From a checkpoint of a small image captioner.
Model: encoder depths [2, 5, 2], decoder layers 12, decoder norm rmsnorm.
Training: 4000 steps, batches of 64.
Data: trained on small renderings of single solids in any pose, 1.3 epochs.
Rows from block 6 of the image encoder, named by matrix and row number. Each number is 128 + 24 x the weight over its row's rms, rounded and kept within 0 to 255. All counts start at 0. Numbers have three digits each. After the name is the row's rms in percent of the matrix's.
# bp10: pool branch pointwise conv (encoder.blocks.6.bp.1.0.weight, 24x192x1x1), inputs 128-191
bp10.0 097:098128127143137147123135129119125152143084098123104118151125155123084131144089131105126143122138140150126114107137101124114149084110131131091125126128120128119135140136148118124123137152111105
bp10.1 097:153189109117144183127176137138136117115109173110147071163120149134177111156127139129139126096117164127113106152123132117151125116134102108133109135149146111132102127090107130107127124129115159
bp10.2 104:154083118136137103119135123124120149126141106151133126179118138139133121145119150119151139147126134142165150112127140126188082113149120118096117120088119139114148121149148173153095161106070111
bp10.3 100:129192073133135163160185185173130167168110216095172108158135159118208105141147111135122147119112153150115124141135126123094141107134188095129131106117110101111142110139105090117126113104118109
bp10.4 096:139094145106135135130111135146138068062137131142140141097117080133125135131108149143144102114123113120094136138140150113112126143116103148174140125118108119094161134163134154150144135165147153
bp10.5 105:130121139107120104123128101121119141128132089113128105191122135141106129150117170111135129129132131112123094118127146116032126074116140109133110122121108088126119126116134062125114109074074118
bp10.6 092:149130108145156133125114115122117133121134110125119107114132155127147107131134127122119179149124154147117113132127098118161123113145166132119120123142172114112126129166145114160121117143166119
bp10.7 101:138154159123142117114130135139113147134125114127120112170136161117119146150141152131129153118118131136148145139129166130129135165113085136114116116150203114112158121185176151140095130126113127
bp10.8 097:170113092167143125112123119121133133095140118167121095126113137122125119119154147115135156132142160144111116091113088134108118114112128096133135122153132094135120117094103122102121141103075140
bp10.9 106:111123135139150139116125133118123154145138103145143113132132154135089136125115127124122153124145136134140137118133127146127130112128170098158113120134086111117101123067114079119132125094117202
bp10.10 105:184092100116124081110088110121111136100166117143120161124152124131118133149149157115129109146131135106135153112137132129100187091124188150110119118115149135128126133175110127200113118103120155
bp10.11 104:085113152105121107098123097140161084062126111124150077165100118125118113106162121155137120130112139109086144109105173150099100122101152102101121098122091091085108101145102116105121083108104113
bp10.12 089:098128116113119101095143099144140121146124135126153142133114112125116134116117128121144130150146128138111145116133093131145118140141112122149140120153151158143134119163159177113143129141114144
bp10.13 100:123125110102126141130127104132150104121128151123178151189131111118168116153147159140140117136127106139134156134142159140097140085094160126151110115120085081097095125093104075092139079092083131
bp10.14 096:133133118129175148134125126112126123111136120142095135150100160121093144138129117119167168126131170166126149127106110118109145116120146116086138132156063104129143135154145144128101113134076125
bp10.15 105:158181095127159150145143125121111155180157124111155138136100140143127113155149092139137143122118145134179115124115088122091101092131116080140098125062107120113122126109121107123127138110156118
bp10.16 101:134127129144154147145151148121114150139145115144111142137092167136105137126113118121136147142121118107128107113118113127093102149120115121089113108111121103135088117149129153123107138100112099
bp10.17 108:171098117115151091108079096105117111128182111153094178088143092129104138111134153133128129132124165139150135104121111137132112121121104097104114109109146113119091129079089110107120117108083130
bp10.18 104:139132104140114143113118102101128132123115122110196133176132122118107131192115171102123120119110129119125129114132147124156128148124144105125120140124158117106113133144119130114123108166139124
bp10.19 081:121084165164125104088125096132070118119120164126116120155098150136094164105124115105143087156134109108127137113137171115087107109112100111121186165168085146187134138087155111099113113094092142
bp10.20 101:126114187125115120110111143139106115114115125144108132144164118107129126142128116121098116098137124118134141128146174130118133105120128196118160102108146152106137130170116121124113140070106184
bp10.21 107:112113120126145143105115114133106148137126096112135103200138162109104119192116181115121154144129103138165159095158132158103128109110114124137120128130114128157187126099114134134140091079142110
bp10.22 103:157121089121125091107109109107102102108154110165106164110097096128116113107148138108150132147147135131100122122105109128126103121119148080119098102113141096091146103162120152153100126132108118
bp10.23 099:147145108133145110152138129158133162154106147102102150121142158121141135117150141134092169134122157151130112134135102114142074100128118085116110104107148136123152112160142139127130144122113111